From a checkpoint of a small image FSQ autoencoder: encoder patch size [2, 2], trained on simulated fluorescence microscopy of cells.
Rows from block 5 of the encoder of a small image FSQ autoencoder, named by matrix and row number. Rows with one number belong to one neuron. Each number is 500 + 40 x the weight over its row's rms, rounded and kept within 0 to 999. All counts start at 0. Numbers have three digits each.
After each neuron's rows are labels from the 100 images, of 14976, where the neuron reaches its highest value: "lies over" is the class under the peak; "top examples" is what is common among them. Only what is clearly more common there than usual is listed. The data: simulated fluorescence microscopy of cells.
# fc1: MLP up (encoder.blocks.5.mlp.fc1.weight, 576x96), inputs 0-95
# fc2: MLP down (encoder.blocks.5.mlp.fc2.weight, 96x576, transposed), outputs 0-95

fc1.180:507522522514566520519445436463520592538538480478498421535441500493482432520482540547394483414492460472386467511532507528493467460522495510530466459517488503467489457547500474499476474533507460551496527546480502541458450492572514615546461517530469498531511491499499470481513504567556546457
fc2.180:501496478530544559475497549491497506531547536529470516453478532572548477450553369510507528425470547500373501498452502547431525476461511515431461487502527538491563476472431515503529544516466549525505587504544482463472500459496479509466550439543505516485484534455457498518490486576445499502
lies over: nucleus
top examples: membrane rim; green stain

fc1.416:552435439532530495474451478503508423501439446461468469499385519537528498547500541497499511533425556450558485447450486522516554562491506526550546456502459504533502462560480501529489551442474497497555515560471510489490523490520456533537523464576506590516444462480525480466448517459416513470
fc2.416:403501531526513496581418468489476480471526497514477421522448506514511504444493477554475495450495538595520497530481540499470455483461451540491509481495521447528583503581457483450436493512505586463562533567484496406538506461526465465478490533543498524484501541477465479487534590491520535556
lies over: cytoplasm
top examples: yellow stain; ring around the nucleus

fc1.485:510442492491545448487528506393575473522533449439517527547415486492589532546459496454501490485519565490480522490565448576517492438514504481450511473496515501458504501491475514552457539565560530484560484530548474513529502504467552577535418517415498429491499520449525520480485530544498524527
fc2.485:501475557493491554469495493491526514549492585403481563527536434497461465515423497505451473536522520499480459442506574493522466529430407464487553519453586533575443548492426543518484519492503459475469531457494517546551444442518504502470511479528556470469483525417458525504541495475489527497
lies over: nucleus
top examples: cyan stain; fibres; vacuoles

fc1.433:484544480539513539518535539484501455445521549528438608489426497516509483540459513517448477507550463546476411555491589525527471492491548479546493545502580493469541530562585509496476470474474512504466513510495463420506521544472528500520466384469471509510429555497475485479550501521435538505
fc2.433:514529443528506573523465512486562517480466445507545489444411515497364490445506575491435462479501531442485417505536463502514507509547497431465493479509493508441439516454542454507436491513591504480476646530530525490447499484513480482485460507497506510464505481501504494502518508490529539489
lies over: nucleus
top examples: membrane rim

fc1.560:477523520501437503514515549551455525456493438521494501438425535513463556576495524526496511493489533449424493519432419534524549517479433414510479491401461523419558490570511519467504559528507477514498539492485496399510511503511543434514494522453496465486482472554461523431488490543544492538
fc2.560:471462494485522486496538503484561452597519523484465475559527463475526442465534487494514544484479467443511515389518480401579483538516539483462535457547523445548540475521508449474512412490427441513476503513579507498535458481501464489507508507508546464573562499561457523418526532501480461523
lies over: nucleus
top examples: magenta stain; membrane rim

fc1.360:549488471526465522546548499507498495485516472458527580499527449471508561517506479489518495471503542479498552523509415450471537514462497493418420528555560543527561501512549469552545507573519496467563395446447508490495505481504532472482508496458491518388541473487468567464532573427552500508
fc2.360:576562492513483481467410518495493478546466542472502520573531493515510515542497521455497483492418490408464573521544549511527520492504548474578441488477556505517487517427487421470532529472562475429434433465472535526548470475464536535517560477466540569499523487497446480502466515477483497419
lies over: cytoplasm; nucleus
top examples: yellow stain; ring around the nucleus

fc1.113:511528510551541502511459430489458508494487523516523478533466512469504475476485491564483453561490416456450529558550457545487559507536498494502524500522454468564512451491422499549454560470506545503605459459443455544487499440514443549587498512495535559449495577524487470545513541455548572496
fc2.113:560496554534570493503508452505513478480450553524439543535472440514532434606437537493542395469496426507459465528467554507484513523550509517482478532507516550534509466532515500492530513558462510453493406489509444572524499455448544479578467442464512478548496492474492482483523516587531515515
lies over: nucleus
top examples: yellow stain; fibres

fc1.515:571501554556469519515497495521461512524509504537478432531487506488427502530487457479451489639500458540501471551543482537550531480470505603466496514507437461470534523530507556499553497501494540495528523506486510549471508475519563542457520496443471463442633463445460473493500506567512552540
fc2.515:478564488487508514557564475501542512577509499532438475502501544467462452606439464507427530533516556521511530415446413556506488563416500475544465473531564464526493499512521458529539506467513455494496460509527472450481492452482494476597515483568458460502460403484530507499509520507498502506
lies over: nucleus
top examples: magenta stain; bright spots

fc1.130:529490450441597530523496403472512500498543515521516487465463483495406405481471519512504462493498457459520462536496488528572446489549497500530523515460477525456481492460487520559460545524451490460548524442515564490525442558496525455490448557424595494473476549485469487433510559495568484482
fc2.130:486560494480483462476487517537495516474466418462512547479480466474480516535445544490519525454532570489498522503446461579543521511536523557466488528519523521491505536578419444546527568485473484579517593444463486487550561464480560470514480500418530471506450607414518495503494494476518518530
lies over: nucleus
top examples: yellow stain; vacuoles

fc1.87:410524371445513495488466487466450465462499477566551468463491442557507460456517496466551579582561557516540505458546475490490533489507480453480542533441508514542528518530449490476465532524513497548554475504486493460480464489489410505520503519554440504583527473486463506579478504510553472510
fc2.87:505439494446441495532475539493399487569541535477492474533545529502476480506495486508527496549513436509524426537472497459519458497536562557497508498513464511421533567447522478480501508477568567469499482549516509548455531520488455437492511462460537499539532478428621408478498511496420466523
lies over: cytoplasm
top examples: green stain; ring around the nucleus

fc1.288:485437536443506447495521491563465463434501467494481463531488487556435441536491525443488499512471559448453497543502501517469559535533502487479378462445493518530517562516469496557500386552490539505446589549458498527518495506438497482481497548541549534481524461508518531504574492460542560514
fc2.288:503491550518508534480575543479451544537457547455511545486424500454547516592515505501506488481539534465509527481509542545477511428553547501512498444439488468566527500553522467538468502482546557546457507505497553494501494535521520509507496474448365481546446511534478525507570521529565535608
lies over: cytoplasm
top examples: yellow stain; ring around the nucleus

fc1.335:509471508538512536546447521496470516465502495496481426515488558437523495559476494507557567439492608441529527549469506573528474530444532537502529507473554484511511475562509501585487495504516440536496545489522453497633549518476481426507477510505515510500567572504575421523497476504522503467
fc2.335:457513499455466465431507547564428482515543555483489424548487519519442520442450505468475465504510438468494540417516521528415537570521551460413551492525526470541422511493480462493441505508474504527517556507446524488477455486528513453483477489527499462480460586491557529537513529569504567542
lies over: nucleus
top examples: membrane rim; red stain

fc1.242:512551531518582517528444444542457539554537509499523479427425518547471552535537517468466511547517581511509544476504524522468513505485538502450562546476519529552484514561499484470493441458482451470490492545469488560506542457442436563515570517543487490489533547451601480458532586454532484474
fc2.242:457458596449430535502539485522598488543470472415490541539466486489497482507507525485483545512439558485538541490488473476458559510440487495479490452564456518464484497541515520493431501466512551517455516449477523462540444549563493465521430439545443448481504488500498568451589545505556503492
lies over: nucleus
top examples: membrane rim; magenta stain; red stain

fc1.272:577521485468471501498467502466484521484502572511560479516492476559481523548518433532532527605501534456549462517467524556550431571575542475589501516495490433537501478425475555529460460524486559495546463491518504532513546485509428466492495514510515484557421503470512448529426525465537505435
fc2.272:489485425523503554573497439513443427482465510542515465518558489475468591396506539459550462492507498556518480495561479476485467472472448449529496530460508515544515537522501562505458494496564453510618539510485460510472432552486477462488518504510520490540396467525546481537494540540489538462
lies over: cytoplasm
top examples: ring around the nucleus; magenta stain; red stain

fc1.371:409578494514446548528441580480501584473549438517487540530539535516520470469498447519527500510485452501576493471544541472533535549477487543520476540503493532524448440498517533442572567511495550622519451486500508496477491556480420490518475446547508520496484559570495528509510538462509516504
fc2.371:468483489476520518496503480549533469580532536512503548522471474555434476520422529387506519501511481486440497527505524492498469459506497506546494463540580534497564419519494499395532531511578460543460552560525516502506414491529561478567496490511507512582528415504496481520476558508493518559
lies over: cytoplasm
top examples: membrane rim; dim; cyan stain

fc1.435:535560510483493510438550565487511529555530538505512489552468429511410491602484424551488508515419461439437531530551527501555517513552528568487506483462462435517534474491504528503536487445464529443474460518536532539475487501476531473551461486487457468482543512548464579560543458477474506438
fc2.435:524523528481484519540419497412507547496416482539481512447479479505476458548563489412465480506493504487525507489545503545442574469496545452538566559503490441513567491522536494434539444547518494484482458475495465519486538502562513606470455510491475559525525495485511525572437467576539500550
lies over: nucleus
top examples: membrane rim; cyan stain

fc1.46:458498460504544431517508483446536542467478569510468500476534545476422613489487532487500484529475523513421536528533501566522477535510514489511600507477503465516475480504511536412507472491532440538439472474524405556525493468458480474569553524496493475514466486412523546561482536588511488500
fc2.46:524500505546451507508574595497479492445531484518596482547524484418500493566462457502489530470535513543540479500518492559453508564505544480537519457500487499489537470467538554533439526581463439457538492487510442518514421519521489416469479518470549510515546432506555468557520500463480417444
lies over: cytoplasm
top examples: vacuoles; red stain

fc1.424:499465489510460530541463462506555506483554516463472539581524537482541494505486420440487548450499506519445447499489485510434535513483494465541475503463491479544557472497453585509508526516469569505575532578508471497531573520425561496596489522562484414532476510437415492518479512548492470526
fc2.424:431476504570411497520506522447451481469522542554463413536523524446465486514517469424500519511436515515471515490478524442523469501474479518505523503556467517528588476566570449425485515473505446508509482529486571525464511526552541518564530476528512503451446444583483528545493522463547570553
lies over: nucleus
top examples: membrane rim; magenta stain

fc1.361:479520450525534409522508571560507503454514517525476540593529466476504476546496556479512523508483504484452529453458556519500500459558479496501498516529493426485577472528508522420496444476452491429488490475507552462546527476500527396491545486463461459545503554526593588538478518527544446458
fc2.361:483467528492455450474433471495489540495503540437533437449438499503479486532424482463472442502578533506535480533464491458465601583448528493498482510496472526498505444527533440526530546493467523493444382547441500494417533480482577555511560452477481501466549465505493514480457502541480472479
lies over: nucleus
top examples: membrane rim; cyan stain

fc1.539:459554523545488612547503461505547455513507562518492531493567497482551458409482487486504555524458509497532457502426476510483498497480476491484526456555495544577486473470488487450532526500433482509536589496509436402504523507578510520505459493529540480535462509454494481575566509521540436572
fc2.539:466509479458535501500466503494473573578467497414477485519488543533504483490570475535604491528553540537566527495447515486538464582450455579489510461512521442506462479521529454553467503451459476492485548473514501577474403503433514478431532510431530521540468516514524489452485461522547545465
lies over: nucleus
top examples: membrane rim; cyan stain; magenta stain

fc1.315:461475462554484504558580461470495523523445455507518469529514448504460479568497525518523477567470481478537500512440548522517507468454538527381525473495505509479594611516526519487562454411518545420461473496458493474490472495536394521535486463514506496480527520484514449507482455501552486454
fc2.315:486560522483590492465546497473489511395520490456512547493504530505513435531489541461501468487555489533481539524490567419527456511557438507575500563593513548465476522523444480511541542430549495498472509481508514517433474503530435487517509470496432451496492491538456561517537477486531588571
lies over: cytoplasm
top examples: ring around the nucleus; green stain; cyan stain

fc1.198:467417495535447505468570465535566468509512490516551506514496490460566474519447484456549512491459460508493533510599573520556546497440537476431498548481519515462521505521495493466448473511560490507515530514516387467485477473481520444527492544521487523542547507568488577525533463525403422530
fc2.198:529472488511489528442462501552522530554492475434552498471503466538543464592399528499488600490430502526528481516449508503524501501506467506538486463488486503504582485560499413504498484453444457518503481508533474495527488472516558410477450470509566534498523470469454463402539483503401451508
lies over: nucleus
top examples: red stain; vacuoles

fc1.166:428442476477536466465528600536512497463514507428437453471524513463461420546459473495539573517456551540478481533489507489460452442445435567515477527459531502482506488550512485479561491562437524435481465449524461538506524448509457493548488494470488502421439465536513527492523459428497540541
fc2.166:521499518561561493557504535520510537502439447526511465483504467430515568485576557537493566537527481443439479504446485616520565491437508459563496555435504471468581499429504441480473437513480522524490491487555500505453491456518490528528469433519474509498478435563478543520455550497508489503
lies over: nucleus
top examples: membrane rim; green stain; cyan stain

fc1.189:578452502513486556496546432586433608472478531512547422538537535490530518499478457508452480477530467527438613512516532511473496526563515549463530452509460496505488468486505405490496478551555539493508415511494521504469471533511521566495471478458465531484505533494530468532549520474461479573
fc2.189:501489562589529463437485495505540527526460559481510488496482529496457555413538487530508544445446536474509488490510502471521510486500508474549496490457537473563410484487508487455478561534480475503622516464535533574451507544502413526462466567486559582436521492467451467491463500503473557463
lies over: nucleus
top examples: fibres; magenta stain; ring around the nucleus

fc1.289:518517453479471491556468517497526487487507548409508491496472454515500506521442494551428609576479549451567465433557433484491541489482486528502444514516506459514497497595536540465456465518573506526529512511502530493525547520513588486555499529493446524530507540512491485412519478454569455568
fc2.289:521529527507497566481494484566476489492514575420503469552516408521521446453489587477514478527440521606521521529496485570452557525504476519464478476478529520532531497396534490479505467480514504541485542496411517544519493522540441563453514490454480430471492567526465460441571510503502498514
lies over: nucleus
top examples: cyan stain; bright spots

fc1.126:493525523515538523482504521457463531459491488530521477515449457505564505516476483480430522455524484515504488497561528559448487521405492468503473501534493493464450450482487532455429517424403516444505439503497624509522496471439552467476464501417515464518472420540480508456480512548603465476
fc2.126:543458559537515499451458483478477544494595558551470487526494520506521443441465534506558490500504577456616495527466516419541465562502466470562494592509426476491512511501509453480513499465549482542527470543528460514509539476498511425461560469475463540522479539502483475455542451417500524496
lies over: nucleus
top examples: cyan stain; membrane rim; bright spots

fc1.249:505544421475542492459482419507513503458599543491529450502517482473479453548550461494477557544497492448529502503590496527574507530495401581488566421429525508484483516481469507535479511479545458510530491471466570584461533501484492545471496493490517487481446488491546406523470475487479524453
fc2.249:457469522471498484491548548587483508497527427466550512428540488519484455500437464475478587518503583540607417487463484507484570481492524550463511510490458485373470502513520482481564471515532490532470451447469450511508526554531455447539497474473524569532515546536470465508520487493512532487
lies over: nucleus
top examples: green stain; bright spots; fibres

fc1.57:596510533443522488485533467480442519439564496553473406455507517530456494543483521489486522530468539455464446569537458549453503502536509448476492485534463455459509484497517472476486477561550517484457447601517550446506525462437417452451474531482459473564463480514532445561458492524513500542
fc2.57:584455579555503566534511436455499480507547491545438506486563486461482470431482499555560505509584514519530528451541475446491527534558527516523502496575437576423564467493543477462471470468462534541522487544468530464483537527566466520549545522486556508506540534481494494481443501545464468538
lies over: cytoplasm
top examples: ring around the nucleus; magenta stain

fc1.172:430488495487496457511553503491516466449561468479491494535376458513505516470533458445365490465555464538486551434527502419571537491484531562505511510518457427553503561493559439534539531494510529473478510496450481555448513485482517545467542482498469508534466557469512530469477484511532468548
fc2.172:554550442551476568561476464519423485427534507512495469531457504497518499494531489500513559434562497477454534461474561446496456518612476496516548533495531490485541500520446430547532502467561494488554505503561446463499520592459471543491587502500519479435490495504460546537484550466473449527
lies over: nucleus
top examples: membrane rim; magenta stain

fc1.463:482472508532560503472468449479452437517412492459470478527480591514502467564520510473534492432493545573492446482536525468541495565517537504461448497483440500410531501521505527499529520540405534532496479482503540467478548533587493439563498510521560463530508427517452479419521475547494489447
fc2.463:432469396530478484471444540483548525434440535483448464480517470544476443521549515525503510514518380530468532478523526481534538447493466467528519459505436361450482480493519512461488490498474452493476466449474488482483521514507478476523488453541563520487536435571443489435497522549474533481
lies over: cytoplasm
top examples: dim; yellow stain

fc1.274:526464507501499509459481520562508515534450516537559511469498533495446447532531540459454541514432498449481422548431495543462519519477501513475507448573476568586498540501462468423481537480503553378482526538523426534515580467508439485483466476481523472485472477471473453432506489490433522456
fc2.274:449496458520491489458511469553546420490482540463513506481485502496544506496538463465490529511504492542534505488466522474513496509501555535504566494495545523541460460512477520431534434415519488588429514449454467590469510464478508431488591521552432445475432434511515563483421430510457535503
lies over: cytoplasm
top examples: green stain; ring around the nucleus